{
  "model": "model that answers yes/no questions on an image's attributes",
  "fusion_encoder_parallel_block": false,
  "muon_scale": "original"
}
Rows from block 2 of the fusion encoder of a small model that answers yes/no questions on an image's attributes, named by matrix and row number. Rows with one number belong to one neuron. Each number is 128 + 24 x the weight over its row's rms, rounded and kept within 0 to 255. All counts start at 0. Numbers have three digits each.
After each neuron's rows are labels from the 100 texts, of 14976, where the neuron reaches its highest value: "tokens" is the input token at the peak. Only what is clearly more common there than usual is listed. The data: coloured fractals of 300 iterated function systems on busy backdrops. In brackets: how many of the 100, against the usual share in percent.
# fc1: MLP up (fusion_encoder.blocks.2.mlp.fc1.weight, 640x320), inputs 0-63
# fc2: MLP down (fusion_encoder.blocks.2.mlp.fc2.weight, 320x640, transposed), outputs 0-63

fc1.45:098139114147143101158128143164151090127082110049091073090113153089111118132132101130142115143078126155129100120163133127120139108147112176148099103160118144173171123127172129116122139135082136
fc2.45:137154132100161129127161089115124169152130134188141159169171111150117118151160152127102135134161150121117118108097105111156145154124159070113159123099160132164099082125116128145093135117132133
tokens: "white" (50 vs 6.5); "pink" (38 vs 6.6)

fc1.638:095161133158127150122112127103099124098129139126156091142159104143110121162149143080119149111132083154104128187134145124117128128123133111102129174123120160148134113122109082097121173134101157
fc2.638:171084117114127091114125116137153141162121132101116180111090134115129113108107111130117110145110159108122102074145097113108130116123128155134144071126134090095145140116135151159111072146140106
tokens: "grey" (82 vs 6.4)

fc1.325:128182125124155120122153133104111108125148131154099113167106111153081076121176154098086125106141120156089132143145158119113125195143147142140139097149132119122124122125151122158137145142138127
fc2.325:117114160108105118107114151150163151127107104126105131099120138089145198084134083143140110155161118128139169126128100106141132088151126144119105152137110106109146106123130134093102096094149133
tokens: "grey" (83 vs 6.4)

fc1.236:115149111173150123196156160159131149078146127117144095098123094105149125108155150149132125129143092155138090081140139125140155149151142125102137123106089105142070097163168109128121106121120121
fc2.236:118115120142113145081140121118127111146129121140117168132128132144094126141118099126098114140128151132097145122139142114154115147159115104145152123108170132140130144109123114130117104139153075
tokens: "dense" (100 vs 5.8)

fc1.104:108129132133130178113134111102097121123149148119149144122090119131128107150119116189136103104105124106186109113151114159143165126121161083118151175052142112131165115101111101121134129175129129
fc2.104:190101130122099087117099137099151150171125104147116145091143175133140148134125100095125150122106112123116136144108104109094079110150133154103143097168129174139133147144115135107125165076126087
tokens: "red" (59 vs 6.4); "green" (27 vs 6.5)

fc1.265:103105166063163125113110122132095132130138119134145190082140157132106099160102138135111135131159109164157121139112119096145141141136107142167114117130165146136118132108108109098134050111151129
fc2.265:122161146133086135120153122137130145081106133083115111115136083159102086091158175163123145140136148145127147173112146115134128150141169106113100191114104077106119135144102121173140135170116134
tokens: "dense" (100 vs 5.8)

fc1.596:112100199086126100076102089130068157162152114108128162112115114131170151130149107128135148127142119097121108137103151137131152132145077180091129114103104166152138133144139100100103140110131128
fc2.596:126157071124117166169193134135115125103058136163105124172138181098103124174133165104130162133158120111125129089143090139101115135157161147137101170157117127148106113076142147181118143120129162
tokens: "sparse" (77 vs 16.8); "dense" (23 vs 5.8)

fc1.179:107107146154121160086091128106161132151109104141112142193115101113125125090136102144133108106132111119165133103154106160121149132158147133114185107172135106131130110115143153114135115134138141
fc2.179:112121124136144072123167088128131125085136131120117107106127155145124148142114163122127135139105127117107151120113150086098134116135132154105095162126079121120065093178123086159102127126130108
tokens: "grey" (25 vs 6.4); "white" (22 vs 6.5); "black" (21 vs 6.6)

fc1.482:107117125125081156089116132118173115130143167177133141160104129124145075100083091099126135103126110102147127103104126118165094112162108110141098131090105127129152126116119137100124062110135086
fc2.482:153114119123157082125132129168096158122136092075138098084143147163119140169138118137092161115135164123125144140146133107105154138157117152123178149143090135124126135132092149133145186126108152
tokens: "red" (90 vs 6.4)

fc1.157:135191130161128092125073113137146093137132083150141129137133091111126170139166128121146087138034121136124181166151126153112123129155110138156115152122102106115157147110169125133158147137118139
fc2.157:116060128083131135139165134124148136116114170124057125103133140143135087118117145141114165115173104106145086066118081107129138154128163145098143122141164134170086119147120162162097111145147127
tokens: "sparse" (100 vs 16.8)

fc1.212:161132126154120160140125149095140127124157126168098150152122124122033116113157093169162136124080124117157135114079081176095175084102127158132115088156123173138099117130159151114154116133116132
fc2.212:123182137141103113073150136172135105092085114118111134146155122162189114148100133068122111114137116140115151178173141080139099177108105113153103153149104107121122135129099147127129114083097108
tokens: "sparse" (100 vs 16.8)

fc1.131:165152116130130150123106124117112142141121156112152183128120128136154106111095176121122146154077140175141128154116113105134151110158121128163126146140112189135162097145127188138116110150150138
fc2.131:104119119136157129122134123158124118109126111137120077120163138130100147182143114124140129125169113113120099124128123142116154151151115124099118103121120130116067151100124084127146149115104159
tokens: "red" (25 vs 6.4); "black" (23 vs 6.6); "blue" (22 vs 6.4); "green" (15 vs 6.5)

fc1.578:121121109087163166117130126125150159124121103134128167155159122117131124135127131073143083134119134178149171130139092146148156124180132084144088174170117123203095116126147112164145139180150100
fc2.578:117111125176121139137167088115125102095120139147096120129118107118117132135126155157130121090179161122146127129115119144176155103138165137084122103134115141139144143112106119112160154130124113
tokens: "brown" (63 vs 6.4); "black" (31 vs 6.6)

fc1.467:159142081131147126147163152139121104126136103119121101121151103098100112100178158105128160073149091108085113127134116138121123148144131141140118110136162124147086148091120127180121148142083159
fc2.467:107137178111131091130102108119139138100145153135112126143109125168130163132115112136135127205101135141108144127104130097139161137173122112158105135142099123108131107147146141099153124131144085
tokens: "white" (33 vs 6.5); "black" (15 vs 6.6)

fc1.215:113119158169123155126104095123109143079146140162109123171136132119142103125074154160090132181139103133126115067140091078078138126120105110153104094082150184114103123104152103117117073114099106
fc2.215:175156155092126115095142154137146131146117120120191143098100096149159171145142137133129140120079165131137132118157079160155117136107127137085156096168081129141136100115103115128135154138198137
tokens: "grey" (44 vs 6.4); "white" (19 vs 6.5); "orange" (19 vs 6.4)

fc1.427:114113126107151111110127133137127159127104127153130134164133086142147142102135154114139146157108158140127155090152160102082156135144133148119112106143105109146127105129142138130103102144146093
fc2.427:093143110140132131170140091140143151131123130101138116164131107108165175154121150113116151126133178120121133124141135103143145100075113089165146152087147140110151150116161153077164132144114118
tokens: "white" (62 vs 6.5); "grey" (32 vs 6.4)

fc1.228:142138126112115149137168130131126129074117135137132179167174130117147148129154150100152116167122152118126150108119118123157134103160139093141074148155128095158132102152145112142134138104153068
fc2.228:111120145166152069130120090142112156134129104131115097105183103147101127107136128134105136086135173136136126137122176124139130126094131087136107122083151143128117164099140119134119121152123148
tokens: "brown" (90 vs 6.4)

fc1.610:120168106147155147095099111132110145145131134083124142119126151118128111115102112131115119142111138141097157115139105160103102137140123118146142113149158076109136115085112134110191120157152133
fc2.610:139052144144114122151171131125153130087116137190153098137149090157134138157126140138140115102136122114193113142129144093116152119130113160099108132126084172134105116186136142167065142128093113
tokens: "sparse" (38 vs 16.8); "green" (22 vs 6.5)

fc1.603:146141141125090133091175117119181111132150153169128106175128098144113128179136138124159137127124118151118146162124123091106098159123095141162090103172099110103137111136158149170117128157129118
fc2.603:135111129078127113134093160164139132152070104087130187124162144095121146055133108134121120144097132122144130129122091128139129163139153144112144133132147161157114136146155115078167106112165137
tokens: "grey" (90 vs 6.4)

fc1.330:153135135152176077132110150125154097157094146120100160186105125134145135102119108169126134117088144132129143126119074127142146129134114129093204150140111136140122123136118133122149075122146111
fc2.330:130108104138095163125143102131142129119144130141179103106184141137118142118127142122136153113123117107135112121103168105108120111140128135148102098110091115123103101131137109143116184152101147
tokens: "red" (32 vs 6.4); "grey" (30 vs 6.4); "green" (22 vs 6.5)

fc1.551:128173125125142115135117130155115103162124153136139111085131152130120135167130140157151179143116162170112157140130121184101128135139128199084153081137080154151137146135141132108156135101102098
fc2.551:128119126134090156136171123119077100123127160118083144121109148100111105126156161151104103110171117089163104103120161133150133130149119131093122142105157089109111091105126144172083151118085122
tokens: "dense" (100 vs 5.8)

fc1.421:130124131134155099129114128099156134126108142101111132122105138123177130096127115118152167080177102163103172136111075132172123149082120128128134162109122118145146095118150103133094097184112156
fc2.421:131145142099101085124149165128127114109105126181142101128140181123136143137140153159147124138151105106121141117139107162116140146142163167112117068118147159095134135112132115076118160091147146
tokens: "dense" (100 vs 5.8)

fc1.577:119110154148128118148162136087098148138116147135110129107115132121136149100101123113152121110063089189142167148113089113138145124168121147124133079136135161169104122144113126167102116080150134
fc2.577:094170110143106112131137099142167117134144119106107116150120133155111089119155127171134121174116150120138110091146129108124165127163112149119090172168087120090093102119160119112136120173140135
tokens: "sparse" (100 vs 16.8)

fc1.0:139164150152127131077130132106115107162108072128136138160123158121175121118130127114126180157073122154115162143118057117109094127101130116126090174163121135135141142118150139097120104133152164
fc2.0:148157139114141111080140129149144137125141134116136120162165143124105156115117129072148137170116140132109121150119111173091130120125114152121112155099183154152151185138136168110159105153125167
tokens: "dense" (100 vs 5.8)

fc1.269:109105162151130109111110107116099133095160150116110162165139173148099137129101126132076105115104129110130128102105170130131112170129115110154151084166180176074124146110109111104114117096135099
fc2.269:130130125113126149155167126159110144138094125135199072094103083156107089129141121126157129149124147110161123143121125122111118104083163135119151136083106100135116159183130120170123135156116132
tokens: "brown" (86 vs 6.4)

fc1.302:145093191164116127140109113156166183118145133108169092103137117144149117123134163122098173126113155147137146161159163104137133094136121125120149131182106128115150124132144158124111099099167140
fc2.302:150137075122124122131144143126071141131156149107140130138116122119115129153137122135140086121109136108130134133080084156106145183110137155095111109110128153115097111126096062147165160157121110
tokens: "blue" (34 vs 6.4); "orange" (22 vs 6.4); "red" (15 vs 6.4); "teal" (14 vs 6.5)

fc1.536:144116123095100125107133108157119119134127120104117144133159142132155165080115174174124125109089131184113181127147127131085138128164139094088115121149114168129110156184095110145099139129155133
fc2.536:119135117161135131174147146097128146140109157142153130142112103133083117136123077133138107172136115077118098108096126104145155129139153192132125127134095139110147136109149150104145116126104151
tokens: "sparse" (100 vs 16.8)

fc1.85:113128190142153161066107156132191127121135098108114146145126111136152133106128134115140104126125180130145108119153084155124095117157126142129131102154126118120106111116133145136110151119125132
fc2.85:127141073131110080174142074085082131149113162149152109141109124104122122157120119135109131142127101136139122120117193125103151126102120140119126149109101152151141147181101116128134118152138149
tokens: "red" (35 vs 6.4); "blue" (20 vs 6.4); "green" (17 vs 6.5)

fc1.307:075106164112098114146167161145157145133114102180146148145141145119159152139119131138097120130139121141141141109160132134134172107149126162086152087120093123124147131146127175096134156077170119
fc2.307:166122112124120133111102119129136131099142144078087095133126097130100125110131153117147132107113150123152119172120109141087096146126156141192126166162110138119124066107141112161131118175133130
tokens: "red" (35 vs 6.4); "green" (21 vs 6.5); "yellow" (18 vs 6.3)

fc1.52:177164135114153142147133141155114114128113116059141143160173106149141157128105128117114124147118150131092151142122134112127131117158112156134119108135097170117114143095144113149122173172120146
fc2.52:108098137107117111104162152121095132150119132176110149093122111120118102129154137099148163113132120130148089091151122172118126158139134159136132114124167090126123146141127177154084124105080131
tokens: "sparse" (77 vs 16.8); "dense" (22 vs 5.8)

fc1.409:136092082126106157110145127079161146124126079132134120104157131120159122144135127111136090090146113191131156138116079128194125116144104078127120176093114130160103142135134113172127154174129053
fc2.409:120122133120158145098113146122078129117106111184103150076111153122092096145155123135122082086159123155150123130133098118175146134103130113101071101113138132089117177106115124139175140114094113
tokens: "brown" (41 vs 6.4); "green" (24 vs 6.5); "black" (20 vs 6.6)

fc1.218:147109119142085133138163150137130163164124140090151134074135113131139102129077152087122142154110148146124105113158155155142125106089135132086133115082136180133159140128100123127117171154144117
fc2.218:119126113106124155113126122102089089116109140178091139113097158135084113119169147142109113116203130118124086132097186111144150122143142173131152122119136107114113105110136139160120143107096128
tokens: "dense" (79 vs 5.8)

fc1.537:133127143154141122099121135123201116130132134174129085190113123142132125112071120151147125114114136144140159167114103128112073115146152134132110111194108153137091090164156148122123122155142133
fc2.537:139128105101120115120120128139129155141078089114107169143165141089090138099157135125144148142108122123109120094151145116144158169166117153131131147136109133126103131111152134110174107118138151
tokens: "white" (71 vs 6.5); "black" (24 vs 6.6)

fc1.514:109166148162102110137127164114100118130126110161147137125129150117126110110169141152136141134136101148147129096150134118161129120101113094150130102103091153137079094126147105147132101106128177
fc2.514:130104093139183095171129118171121152128169125127094125109110140091128148126122152119111103091129147119147087097107155115104149115167126091123081117102147107139163178150117074134107101163126153
tokens: "dense" (42 vs 5.8); "yellow" (31 vs 6.3)

fc1.211:131123146145123134097084129145129115143126121141145126171148125153143118147089127085109123078142173145143128132155196133102121178162156099132127156115137046119163115115142147126113117145152128
fc2.211:104110099101116126122159106166175128108087125145103118127099073128095133124148103117123123129131157141147135121144157075166126128126139111124150187102095162124139165174154124149131126150128132
tokens: "grey" (42 vs 6.4); "brown" (39 vs 6.4)

fc1.531:151136117086106149161128124094131122103141095194180102148110122103116133152131151149123097103166131138107141155112191109133148095109157094120134134120129144113126159199126115140161147144107122
fc2.531:121148095112150125121153136103133117125082117131177151135144158168223104101087135123133173163078131107161125048126092133130106150151112123132129132141114107134094113143138152110089133133169107
tokens: "blue" (37 vs 6.4); "teal" (35 vs 6.5)

fc1.33:120143122138092179124120113078095107070151111117131152143134141136111136114104117132158101137128109152132097163156179085150152123112097143163107089120147158091112146107077118141183154117156085
fc2.33:098123100139122125133142145107101118117094110144084125110137109101182132121168169098097103129160134140135176136161159134166094151136099117121106111139112135165121144114109128143161150176130156
tokens: "red" (77 vs 6.4); "brown" (23 vs 6.4)